{
  "arch": "conformer",
  "model": "multi-label audio tagger",
  "dataset": "synthesised imitations of 52 everyday sounds, one a clip",
  "hop_length": 160,
  "dropout": 0.05,
  "subsampling": 2,
  "positions": "learned",
  "num_labels": 68,
  "nesterov": true,
  "batch_size": 64
}
Rows from block 7 of a small multi-label audio tagger, named by matrix and row number. Rows with one number belong to one neuron. Each number is 128 + 32 x the weight over its row's rms, rounded and kept within 0 to 255. All counts start at 0. Numbers have three digits each.
Before each neuron's rows are labels from the 100 clips, of 14976, where the neuron reaches its highest value: "top examples" is what is common among them. Only what is clearly more common there than usual is listed. The data: synthesised imitations of 52 everyday sounds, one a clip. In brackets: how many of the 100.
# fc1: first MLP up (model.blocks.7.ff1.fc1.weight, 768x128), inputs 64-127
# fc2: first MLP down (model.blocks.7.ff1.fc2.weight, 128x768, transposed), outputs 64-127

top examples: quiet level (62)
fc1.44:097195161100083168114135088139066164178084104131073117081142119184120160155077157131135141171158108189148126143136122204113133099140102103118155116105129084150117106163093132072086171164133156
fc2.44:079176094152132156112163153073131108088143105146127128124153099163131124117142126082139130119183171109143099137151127142182125151107081099210084051138144165137198155064113140186142097096190160

top examples: reverberation (90); text has "room" (90); text has "reverberant" (90); group: nature (35)
fc1.68:119121139156118113119106172103106106149196105192152081041160171169151111121153129088107067101115103143153108124150157140168120102146164125103145118099000086098127151178098111161128134151082072
fc2.68:095139141102149166130106061160157113160088139116129135166130149091138150089145132165146139126086141133109161088090145139123123149061131148170156178110194112169102128151138153135086048179136137

top examples: animals (66); crickets (60); coin spinning (27)
fc1.80:174162092142090120141141117119118119096167135160133092102159143113129095142177133160094094162195086152135099101091213104137084097165118115086095101110158108204072116159101094106145126196121149
fc2.80:123084126111141123121110147130110131123148126134125104093176149107126117140072171147106112115116158143147088075174087102155134137119126122088137068112035193115041135165127126114150158112100189

top examples: quiet level (74); thin (high-pass) (38)
fc1.675:142115097123177157113133146029137132156140052134110127136081124135153109102146086070096081146145148156130126206110099134174152089140156089082133111094077105118132143137055186086168094140130151
fc2.675:123070153093097086132139131216137110106102155112119215098182101130156135100146149096112120167133106099135151112167180127128096130173113138230226158122143166174135121168160064124139119096124083

top examples: thin (high-pass) (46); fly buzzing (39)
fc1.270:112082097120123131073152131142126108080122115095081073136106188135161169120166113066143107112158171078177093126144132109102091118161144177145099131128122136094129109084162129136190023162147146
fc2.270:112167144143135156124142116138097164206126158152088145084089102142166071143146177177118149120180080151111125171126100167133151155134180150065139120160164091133125131090108138133111145067080110

top examples: people (42); animals (34); laughter (31)
fc1.287:180022135132132086183101137104120167126128129169071067106102082130133149122129101162166067135127063125074087023121048159081153115161067150116113153086117130106138087111106099152084113194151103
fc2.287:078141170119126122126151198152148152125151083165107096102087164139133218142127086109106133164152122201115076127123145139092127118105169146154118108143086075124073134129119118131154173117090124

top examples: machines and effects (47); laser zap (26)
fc1.382:115172103146177133143092113114134111139114081120094099080124158128097110149222102138113148150126081170125149135110164122120210108142103098151113124104153106148127146126104103085154100110118181
fc2.382:207098123125101096081110147102106111150175133101086102115161140109223084127164119127165153098102129144141199143104099167074121159123140111124172129121118123115112081126094122117158137029135141

top examples: bird chirping (40); coin spinning (32)
fc1.427:088132131196139156133123095133155157160107127123113091174109133156131044169089113149176150132215079143137136167121126144116128138158132156117151083127151134046088159127056246133120132159162105
fc2.427:105046136138160147114097122082101124074178088090200132120102122178104139107068138089119149139101147158135080148185072165104186141167095122114074098111133113131097164087071150072122135203130111

top examples: machines and effects (68); laser zap (55)
fc1.187:101113128153123191185092163106146111137115127162069128151094097093104156133195100078148136119127111142123118128157129160157084142170108120145102115169092141148057130126121165132096057168131082
fc2.187:099130175073129138101141145103161101156118096151149157110137177130131097097136132118142136108128167128084140164137119109201168187141187174077179140075122154128118163146096144090159121144109153

top examples: quiet level (95); nature (43); wind (34)
fc1.728:154142186127128118130095119087159119135146115094153078125081123180202086099101147058098095143143152062115154105099164160136136112144158138137087074124131093178142098141142107147106195093113144
fc2.728:105111145085162135108121125092086101092148135100117116156170157126097118167108107115106108089152134125169145115161146171173121163196116193169186112170125135167155070127080154137134046156111159

top examples: sawing (50); machines and effects (50)
fc1.135:090147141133150112109159132099101123086075104097119155140127173128144057157097121144132113091144114142127161026147167136131132080153160123140133113164109123104102154147168128161147149140169179
fc2.135:129093148079144110113234110106139181121189140127158078119186206132121133128154143154164108154118096153099117114128130176169099072161115102134114092099099177108141146105171146116035102203113139

top examples: rumble (42); spray hiss (40)
fc1.239:048152153133159144113122138151122115163151118127090133149124128176106071128101103102141111090119105157132129147144090130138156095162132129109139117154137097144143099168070077136099128131176136
fc2.239:136117123139164127109141058105128149092118161135105071140128107137149109105115089152073186126161162193081149093127158118164104149110078078076140107151155115120092146141098090082132234088154158

top examples: people (78); speech (35); laughter (34)
fc1.315:170061108145132145135143122063127119179160201114097184079139119085125098102121084141142116092104089083111137133089110082130096100127079147154147091151130183105132116157114117127179108092121132
fc2.315:130121081164180153089143084138123106070120125155184158183129148108089158150099132111102174096127102105082138130120105162063137150155100176062097171061125099145153096122083142144120104143176153

top examples: white noise (45); signals (38); laughter (29)
fc1.192:078182109181077155124113084094152141095047147122116104087083093169188103108135120105147097159107106155093138101172084089096051187097163168164140117084078125139124141116126137126131135142127113
fc2.192:112076154136112136117127133115118116161074051184144073137149148059094126100182114067121122166111092119158144139136140141118119101072106094089111160177138173094103089178136135110165086137119110

top examples: engine (29); snoring (28)
fc1.647:101117074133153178096152119119099110109090073112123107118143140123135166160046118115171172172114175129119116162131154088125098062175186081102169104169166134140135036167153154157089165077136184
fc2.647:135167164095129139162120130146142129166155133092124133118154151142062115134124126084083132146122080065074109152179147085135104172119060057096123094051078093157118086143128133153100096153112138

top examples: mains hum (36)
fc1.206:114166140193115097091143098066145137112114161103142090101053133200085092138165139116153133133165142112138141094145131120191195115154189130114146097149123139188128161120096133153146112103115130
fc2.206:122066104102138126135190103086139146132164096188157081105160132119125121175174113130135141158152134077191093124154152137119065144130113110098142134122177105126100109114151109134137128129172161

top examples: bird chirping (28); crickets (28)
fc1.615:175071122174133103172151117113104136147089121123109156122097153154127112155186154135086136148153113127118155122184139129118175056172140105135052112122078196071122156141130114055102112171087045
fc2.615:127143173106118121116081176077127176129130144103141156128145102120052107056134142136154182117111145110132132115102192172094080091097119108146171166099145041091034116142151055150129132096074094

top examples: thin (high-pass) (81); animals (38)
fc1.253:137086122168093147142076189162146094135062121088149078106127109100124141139139149130132135166178141136139158090087200142156157124144117128090132094097068112113078150075123113099172147140136139
fc2.253:189106191158105168114142060132063117197163106156115136083192075151166123050152139107051211132141122061138112096138136196171103153139168147128112159132119086181094098096139128124149133124167123

top examples: laser zap (75); machines and effects (75)
fc1.91:113090098109144178093153157197153114082114177100084113141081159163159162134114105079095066114144117143082136161152170089116178153166117173138084106131116111163154168097084175140047184143108171
fc2.91:121125117186167107155133144147184074222132141117132144082150114103139082113130077132139088124132110142170164075164128110142109137116098149096130111118134166111128069128121062105079104119077147

top examples: laughter (42); bird chirping (30)
fc1.126:138203144139150121093123151122109157079109107125089152120120143142157151092153081148107152117161098087154163114090102192132160125160067137136142126131085135196087124167099062137038204130147137
fc2.126:127121143096092112097129154060174155134100128105180151115153113121088133168096194075093097119105119091117131173139170161055114124106085171100126171105140137109048158188116098125099083180114089

top examples: engine (45); machines and effects (45); snoring (29)
fc1.487:097143174130133166050159100082140083107099121144144119118140098197109101146117121109162091067114138115171165179119161114088115157137131154087169123153146155175123124121149083134119131192137155
fc2.487:142127133120140154120122121129079115166069122132134122136115183105120216054146133144117163138160112066122112112171118120123083086115164107120147083148137183096144130100124114077146166081075115

top examples: animals (37); white noise (32); crickets (30)
fc1.388:192069145148109179082134138124169103091180095085090182097129077108148080139138179122136124105156165160172229052129174137165082176173132125058159092144120082096136102130083125102163134167059127
fc2.388:143132193122100114136163089137120170173062178124093132100135168079155174118169121162124092123142089180120059111104097099172110143163059119133108095112145071088141111109110152073144115110080072

top examples: white noise (40); signals (28)
fc1.701:096112127201095091107122171097097112155114123167106133144098103144121154141111125120114095139146151080142097132083118085182184161152148182125111119120140082126153118135140172111194171139065146
fc2.701:193171105096096128138090085158140095094099124109154100151137092145158092160125113107074157194173076092098077125185120128111140146095120135193126107120153136141157115137100139119090138146119222

top examples: machines and effects (64); vacuum cleaner (36)
fc1.497:169134135162114058148126130067156110169142108144113120104175107140110102123062121049135101095201098190092120115095102092126141123095145119117122084130118170096140165116117134202134153140113156
fc2.497:115106101115126059148158181088104167127137076122132105081104179100140138116137110169129066140149148106117176138155185168091094138190132146171082123153117124132128098110071090198134172111073102

top examples: rumble (40)
fc1.75:162132116127070149082107147171148101098110139117121076100084096096112075132092092119137164152073089163123103121139176106110175110165096172119174123111148131113162117107139132125108224175091190
fc2.75:118098141121131083068137116165101169161163177112141139137084098150223145127139135137097141113137059101052059145166152144077164177070101161130144137081140133153100145150167127115162120096123107

top examples: people (42); white noise (40)
fc1.163:113089144092150143129103096097081076134121135115146134136109136145120128073097181113075193138145167080126106139107121110083127095154118133093148171098105219146099163154087124150136061132141146
fc2.163:089102104125082105131131114129168170126138176134073129109128183167119093199137153201152149178132148125130081162110144172126144098133127181156104070171092128125113082115091078143110169159132144

top examples: muffled (low-pass) (50)
fc1.430:117126092148121202168088112143154114100114139098110118031167096125099150147136081113130159143107124122113094125132140108104140091177108156083114064178077120135158152049187178062152137088080164
fc2.430:171126091046117117174111130167145114160189161158159110147150152127131098152080137119117147058108129099106140044174126103129158082087086161165109152189153101121123081137176137163092086089130097

top examples: nature (89); water drop (70)
fc1.90:199171076171173155107150072125127143143043068097142100112088126131149067142091148157080119097094112135170172106097186120152100106174177129133156113072109138114166099179129157132114108146118127
fc2.90:138136165145073133148089120178126074124061199121087147161106109122106175197074134039124136099124112127125140066108126143142118118127164119121157142155108102105123152146143159131114124162159168

top examples: laser zap (32)
fc1.514:142167100141163123160105103117062145168099122121119196141104127157141102137106172100144136157123114094145104086121196102111147080165090134130126150147077092152102159115115146086117117131090157
fc2.514:125196112139111135086149129084076083096135165175152145167110111147103102080162122118151186087099149151106199141164150122160139138151146136149135069125085132145188146122086221169125166167182114

top examples: animals (57); crickets (56)
fc1.727:125092123163113128170073137096128126178145155131102151091096139152147057110115185117074161144124157099113175102148163134097057086166131171110151102133100152132105099177144106106168109143176132
fc2.727:167136138128150135154164149178126148081080139131062173080132127142109104166114160067165158128110069053152135101169081158137083106152188123152170087135136195071107152137123143074108193096063088

top examples: muffled (low-pass) (38); animals (37); crickets (32)
fc1.526:138166115139119123185085141128130148061105123079091058112105127139115092138157128162135111139130155155124186091118159123072098126119167138118145114129150143154143136120125120127123088143113149
fc2.526:116116074095101085102159150174063079104093133156158140094139086053149092176133077162128133161127140077072140120107108125102112152139107138169157109147163148109117145100079109133085109153112166

top examples: reverberation (67); text has "reverberant" (67); text has "room" (67); text has "noise" (60)
fc1.195:171076206178133177128157143134101106102138113141142143053131147107086148072083109143111108093138096142157118156115156050114097157133144125083175107139140172146169176149063115162115149115074145
fc2.195:169171093161091091110056132119209164120115085113157159122134138088121195115139117111102080141115144135084139130127194074151118138124163134138082153216124130136136135132120075102130140105072100

top examples: sawing (71); machines and effects (71)
fc1.127:151119077183127132140163124116173123192154105131124069103104068118137169100085140121172110076137155136174158081137127117111151127162090163135133125163169169128055095114193121098047156213132122
fc2.127:133151143133121156140071108148114115158172147121119107131160146171113104071112153133086116127119153129094151157072073128165166070103143075160144167194147141081173134211196097184142121102096116

top examples: sawing (59); machines and effects (59)
fc1.436:134135126126164063130146101135167082153105093184091100092125123157157112109117104079177049171131109085119097048137196181127061072123168132128072067137115144102173172158191177088144083143120163
fc2.436:165175107080118126101114048133086143076110177120155099123077133161188124096141114139126129109151044107111154104157165138114116161152146152056140114171166108154088126145151173072121118199150125

top examples: rumble (35); muffled (low-pass) (28)
fc1.663:110091093143111116148083190160119134115151102149091067125122138101157175091080146134106152161128061114124142141117199075147162164115098133061148121141087094151055131117110094104102155160135116
fc2.663:186173123163084132132081120136169190142133164104150122161047186134152087157156096110108180157106185092120165125134132143135120160165161100125171127133142135173103131075191121161083132137142119

top examples: machines and effects (75); helicopter (74); reverberation (62); text has "reverberant" (62)
fc1.138:117126146131065197116125113111167194139112089131156122139130164144122098136121152141155099164082126149173135131170154114161081095140142101116068092097124151142189212122101154154134102112038160
fc2.138:228128207177131118077163103129185123194147152139104120130157180137175145125148104149080103201144088144154085221215051134157126128117167111124149088089177083100150127132109113100121123117073109

top examples: mains hum (43); people (42)
fc1.361:123135114127163092063149110197042139137166135163117118146115068113126074141188124167146127133107075133199148071150188114126165082180136145132168146093081110121130168136122121167085155137108153
fc2.361:078175155188118170192146159083161122099132127183074118074101128139172157115120138091114138109134162099118095122215172155129148121108125083160118184117140146129094087123152110123105135101134063

top examples: phone ringing (29); signals (29)
fc1.191:185150112158116121090109121119133061106088070132132159087141116093091171129108140125149129165091066149143116139121135126106170096095106100124127100088124093123131147128123109076135085118085180
fc2.191:152083115103129154137126171058193154150109115096056103073144062160129177105165130126148228128114097064146119111134097153081150120134125128153119090183128109086130114129118107104142128136118172

top examples: people (46); mains hum (36)
fc1.37:155088171106207156050092122155127142124153114176123095095132151146106140101095055129104115094129128149144112075126114195125109070169169145133139109121046200162137118110067080142168183174114106
fc2.37:111155147117112131096155162150138145085114099137170095157145140126091137107167122140140090055169133156132102152171163081167104154100140100132122074077163110194163086122123076154118096085151166

top examples: laughter (37); people (37); mains hum (31)
fc1.444:122110133143187113151172142142220110097164088090092124115075125094129125113162141176160099086111084124137168089180186172082132114144147069098107133128129132107116157150136173109081161104146123
fc2.444:163116161115126111125102154134129106062082100136176114135149119200135167059154161131110176086145122167114103050084163134150125136105116122125139140117152127136097103169065116125127162151138120

top examples: nature (65); stream (36)
fc1.54:166143112168124148112085143149116126092168155085117141077173108136163150154072172099083102091089150118139128084109161134167085138130119187113130094072104147108128108123121175112167120091088156
fc2.54:109102111175143106150080125111121065113085100076110126131168115166115120135120181157177144072157153192140177183128137117123127147078124173115117118136079103089109155051120091150119162141090107

top examples: applause (31); laser zap (25)
fc1.631:144116160123133119086171140170135130142123161095078067121080123166121123103168126054129088116083089157130142143155117116098164162123088097157110137136117132141146117192115159131081135169117081
fc2.631:060098064105121114152118168127128090133117129184127135172149061058145153150173053124122112086187147176131139189166143093101159172089093147136108152083168150126152133107173166155147112143152132

top examples: mains hum (37); rumble (33); sawing (27)
fc1.637:096129088143102105130153126139089102146138049144090107107085130079150115149146122109197150093119124090135107136083098149120150149142170104113171136129111076185072083151147170102127136189113131
fc2.637:130081141116104165106159167093214126128165156121078166110112152158115162054051165161162096122149142105135117122082136122128128058138167127114129068151145120106176130119098145126175113127126153

top examples: muffled (low-pass) (30)
fc1.669:125121128171150116166136171137125163133130145150126161107135149175185105150060145036170172155127129163151093137128118101166149069156097087129138129128091106088147165140108101114139070164070111
fc2.669:143144119146118110156144126177164130193088145165086123118148102084093107137139129145111142158063139134114098105128081157114134142135138191120121140084134134132130099102107087136083166079140119

top examples: thin (high-pass) (85); quiet level (78); mains hum (47)
fc1.231:172193074109133183117133112099115108155160112078116192124092143115082071165137145076125099078101138152127095113089137143081104077137115114078085139108112141169094115146095133079131141133099088
fc2.231:138078110167177083141147194118099160137144223112141147149072124189118170125131099093195176153163158160137170144165192136132154185117122088106141142133115069136147180162084127111122153143147124

top examples: bird chirping (31)
fc1.529:124118144177168165197148151139153078047153138098129143129103195161169120166167081106126103112158015090131162082144169106178091116178111098154130102112116194153086117105166122153095164179130159
fc2.529:129123088076205170135146163135112122132110119148143125133102139151084180148158107144098195074153162092094128196107119076173065179076117183124085178138149137101124173095191142143131118106123116

top examples: phone ringing (42); coin spinning (34)
fc1.763:221067151100125123135138093173083143097128143131090101092182130160151085103226129151196118101099071157080138109148193069157144073176105125120121084141070108170144089082080137137105098144144128
fc2.763:205110100143152076198125127142153107109157111100130141166142156213149138153108165176101167146113058091116155145077133127114114150093142159120105061144117058113125140158151088144070111117183134

top examples: muffled (low-pass) (40)
fc1.655:112160132152107115135123207105100158113116169042110118130068144129111147089052180092095134108149112050127115136163152124112117147121150085136125116090055128129122100141158187121111096090112133
fc2.655:086090141077140144106122145138117124144104111135109105161136132093141106149106111130125119189088121132132186098068152143174123099174185135084126105198139128105156141093117194149156176099138168

top examples: muffled (low-pass) (85); reverberation (60); text has "reverberant" (60); text has "room" (60)
fc1.179:111091133141128100105151187117128156114137107154113093087088105112139103078079164147106165159012172093104106172126128073139140155148129134107131094174086066178094119122139150130143116121082129
fc2.179:192159123096164163171148106180061124174088145076185181177115142116185135189105139063119122121113139130126172176137101127146124161118175133120137119103117136156132119101102156174104132182131184

top examples: rumble (47); thin (high-pass) (32)
fc1.443:147114116147066154114127125139110106143119136127095130168086083123133171093129146100096121095159142149111057109106066150062181148157146144052121112114084156157094139115134087131079138118096022
fc2.443:100118059108182153138074166161085109127165129151170116185117116133150084173106111125137120087132085128087150140156052137117105140141078101104148147126178145117071142116058155159150107148112146

top examples: mains hum (57); group: signals (33); beeping (27)
fc1.460:085054152120133140130123140129144130146126157134124094145125140121088141116124078118127037166142061140148181108159145121091103089150162065156099163104125143129059032081149132071155110102067170
fc2.460:071150134133121126060183092134090121165122089101101136090125123082182123131089173138138108094144138111149146180109086094116152121129137113043065165079174196152105116118133081161146080151096099

top examples: sawing (67); machines and effects (67)
fc1.732:113067159124124161129096163092094144131095139098081087113093115136105107109142095094098118082133107117150161077179155206180165151093145142110090130108105166153110107180113143138104120149148136
fc2.732:113110130118150110100144128112135120121139170126151100129185118131131077128136113168152073129197144160125159138111167141162134102117101081159195166122088154120134098169164141129141063100187120

top examples: engine (46); machines and effects (46); applause (27)
fc1.451:082153122119145125160157089066093147121091142076087105155137073145091165137135123108162061158091094070057139065138183084133124140081176134159141107110110134159142120171084187146159090166078177
fc2.451:128173168104124172076098139119124137153173083119130179130176097067184125160149167124152110178094144087134174108132087146159148122155180092092111056145086101173108119129150108115094136177149179

top examples: reverberation (77); text has "room" (77); text has "reverberant" (77); group: nature (37)
fc1.585:135171140096159106142148147107190176099131109078113151110111161110140115141075147134142143154116067051101123129122127118161127106200055125099113118083069167155121172145139175140176145093114205
fc2.585:153177135206121160153168122149107166116108130106139134113188112153142123124104101149124111097130143169135093201066086076143089158131167149158163126121159134168147114163100134100128174183130135

top examples: thin (high-pass) (76)
fc1.59:168164076117168187104105174147092100092132150128125092141069133136101158142141179084155109135098135130111107121129143162085135084139132178131108100176109068172138104160164155163147098163116160
fc2.59:101136120108135149154131175156085169145124116165133144097161128138136108085066161088133153118154133118103102182079095127075139130096116066099107129078108170186096143112130135142163174152112179

top examples: laughter (32); bird chirping (28)
fc1.299:100090102142094083100125138115176148134144060120095162146117150092115123169120084097165193171159125095097177141142158124128151133120095190092150203156112106151061192165131114117054122188084107
fc2.299:146126162167084104125142205135077139183078127075093104150115101171140169076120121205077167158129166158101110181145118155107119075180147086112175098133109118102147104138121115147114118128145127

top examples: white noise (41); clipping (25); text has "clipped" (25)
fc1.716:095086127116107167138146181124143057079066068138108088136185106110136090140105089100133103151088111097129175112064184080082140099123074180102134070137147123105138123132153143135157133091084126
fc2.716:088150136119111107142141152112071124060112111115159129120096179088174118143117185133088090109106122124154067119135114132133111151113142125123112170156114163105103145212141118101053140141236110

top examples: nature (76); thunder (73); mains hum (44)
fc1.164:096105154116052125134141204145150125117158105135085129105155098078141105139138125141134145121143140139102125115153175107187166059159156119097199070166118140169160124139079159128124097122137138
fc2.164:132097133044080153105148154087126155149097136122180124151097113117157149101135162195130083112083109081188120130159093121172115114151153162123142195134138076170119149094132132110098150144134103

top examples: sawing (28); coin spinning (26)
fc1.197:092146131147154113122156122134166117138121209116125057118128127166112104100095096069087116110147138113129158113133131092101203106161155098144101089131096113145083121155088140103107077117129093
fc2.197:139157132156166130069180163187128146140110138094137154079150121136150094141102137148155092132184109155102130106105142103131165140093147117108070115125121102103160180100144096128098092126142130

top examples: muffled (low-pass) (63); people (35)
fc1.665:083150104172162098161137157104198150099136160164078147127098050144087086172105114122133084056164140126135189172133132111165139066102067137153137168161147100148153098184138194102117097155106111
fc2.665:137111139136123182161107129089167090143082173165130071116128175154151120117100111159103172128171164124074121139133173067121165098055160103094149085117120139166168150217126080155188202080128147

top examples: muffled (low-pass) (48); people (45); siren (30)
fc1.64:226149107137126154143110134147093126122088172115108127067171164121092130076123160100170113177183096173116159057121136139082108097153201180088130069085062105121177132111134087136196127109118113
fc2.64:096137081114102087155116179063170142125166154103129144145121129120195106093091130141140128160135134144130137119071087159113126052124140150138185218126166157152132148179111114094082120142116128

top examples: mains hum (93); animals (37); muffled (low-pass) (28)
fc1.660:106047115094138134176094134125153155103147159102106141113089173092136106096099147116144162149092112101073142140103168142022134124142167129132111102110154102160129055117187117208133165107098142
fc2.660:097125094117104163097091144149137087127128081141181151092091096115112089119159131135112088132147142102059158118107040144101195121113066103158154156104133124148133181134120135208125170151145139

top examples: machines and effects (63); helicopter (53)
fc1.695:130174094148111090090118149035167130155142131120118206063094100157091141049133084124148126114157129149177067158113178123180147088125111116139116110140144112095098155117054141163157152094091097
fc2.695:127182094085138168151094157106165106093158126081113111144145141140190174141108168129141163131137090095145178220145055107146110128161095088196120182182105122154187153105124089087128126128132155

top examples: laser zap (46); machines and effects (46)
fc1.117:071168123207085141149164144083112158082060162189149114122113139154126107196170164112115080097118135164141146158132143082111099138155165112105121169162118103101070155110146186086159133185103160
fc2.117:137073124161120182190169125116133139124174178109070154067098158165111132050113132161116071151112156091111113170142073092151110157106161116118142068111087125103160154130147159129162148046151166

top examples: people (36); coin spinning (32)
fc1.700:163134171106100132148140100115098154071138149171074122115102144062160126137090157088139114090114093116176132164130126129143135111169120112115116089069097133147060126145097137141057122102168169
fc2.700:204174096193124110161163157152131070109150122102096107139153078131091123093102157135140116119110108116172081168088140175153173134099119127134150159128080090115087111116112099157161151147145112

top examples: thin (high-pass) (94); animals (35)
fc1.377:155101114173125086166100155112081109171157145059117128147116155093140109074154142160047056105168092134079178120092138124148104120154165077063104121083078120151152126170166163124107196161161131
fc2.377:162160143150162122170153146106122095128152174112128104166150150086095143133136077112067151094141166092121133139122160194123105136106145117181099148140141100120066097122129061119166134085139133

top examples: mains hum (43); group: people (35); siren (25)
fc1.217:148084102121123161089120116093095144127081112162118115116131139106113128121168122169149128147137146081135114034187113068128165132138142116165102100104098095123099099109099076069177186129068144
fc2.217:178103112124103090113145133179106069095162143178116149105185119076087128168173137152219169180068110095075154152126150092074135127129104110148127134134137122143175106134183125138174162144114176

top examples: quiet level (94); reverberation (62); text has "room" (62); text has "reverberant" (62)
fc1.235:103141055183153099134095187161114116121176127061115114138127110133119092078135086103122156106093128153116109180160145097176122109127148171090138113160110115100081090112099138112096146100092129
fc2.235:136133123116125135146117112133136153160160118095117164101117100156117192082124103177149126135115158079112079110120162106115108146132188111134147108139073121150098115113188144093134098149168146

top examples: white noise (68); coin spinning (28)
fc1.210:108161182127108060204130171102128076131122109102120117104204120139141174161151170098102166200117162085124135138109132133149106194197130123057112123111107111125187137084107115119124139111152182
fc2.210:095185129116163117187102131169173143101108180160152089147159149096092140087111137145199107161127152106156137157092168148063097147137129108121111091145141146101144135115168106125085150073110099

top examples: car passing (37)
fc1.228:113091134151142147126158122189124130092102127096115085093131124155195083126122183091184107088146140091148143137126153105123049127120131168140105090115078146138079162134095127123166166071131147
fc2.228:149132077072138097072142114115144127196124166087144123153137150109121161106146102137106159080147149198144124146134169135136102157118140148120177136130078117190136151094119163113143167104085149

top examples: machines and effects (80); engine (79)
fc1.266:125116129165135095132118098113124149125115069064118116093091106082155162117085140102120100162194088144167108121118075201140144112102097132083133101080121113139179145149155139078152109153080180
fc2.266:122113176148136077075141097147140132112122104086133107150156194095166111148127088167139162127140116143078134160103070140139108083157119115138133167176052098167094141052112073199101169142135147

top examples: nature (58); rain (41)
fc1.455:106105200164123099132120103151113053119131086112145133157126063162133104147179195103090085172139053119104141150137154095124138083146134133116090144157142145127191118100115130080102118133104125
fc2.455:144099110134137115104073143135111123179116089139119117150119113133107115094216143131161180170165199146115184075154140092166133072105090180164132129106159130077109099175127169125154161141136118

top examples: applause (27); fly buzzing (26)
fc1.527:086114109100079155106138104180074134066074125123057113152090134112193170098075122115109113123135119133132048126122123086168068170155142144142157139124113155170142112175164135133098073175131085
fc2.527:109119144101148134160148079129174098166167165119127179068124052136094123137087141128151098170146105102117105165125200146107138125110186125091124096115099144132124097100147137105163168117192073

top examples: church bell (41); signals (41)
fc1.209:094117079117183112162158161214119142149108107134076093176099114129123152085149055141137103060135153138125152118175101080118109102155074157147172137132085149073094139122190098129121117142070181
fc2.209:151146095095082138194122079159148098088153155151166107110127202163120216086128152133127078098148115134163143112143140150150113118119173161133179139162097117166130138149090120169054182152078159

top examples: quiet level (93); signals (39); beeping (34)
fc1.329:097147075167105098159114117139117152097106112103168142095121126143152171194149132110142158114089123116138030169163079183146074110159151112121143111159156179124063142173148137101119169181081192
fc2.329:149108114142148139155077141069164132138123158164083060071164156161139169149120127084143120176151080138124123099128141137087109078134154129145079148130157105136085181149146087177052147155127143

top examples: thin (high-pass) (92); applause (25)
fc1.596:145148123066139129102127148069190128124113124129150191153121159185113121172124157058145089149143138131134152116117083059153087111158143117126122078137070132173125105147101153122128152145141088
fc2.596:180163104142160128124127135075094092143114101109137101099118143159125152119058148151145179124138165070158066125148184119154125095094146089088107132116135147169148168192146140127201193091183160

top examples: nature (37); mains hum (36); wind (28)
fc1.676:115159119150126165137120094127146079112139109124074046115074092135106167122128124122157097110134105182131117151182117083190115143127137150128069162187130088116056158144137103086081128105074116
fc2.676:131157121150189153145102133103131209165126140103186119133146175091114141133158188136094111118155099123128120080160115094126146121149169112090136127165115140137112199101144168120130099123107102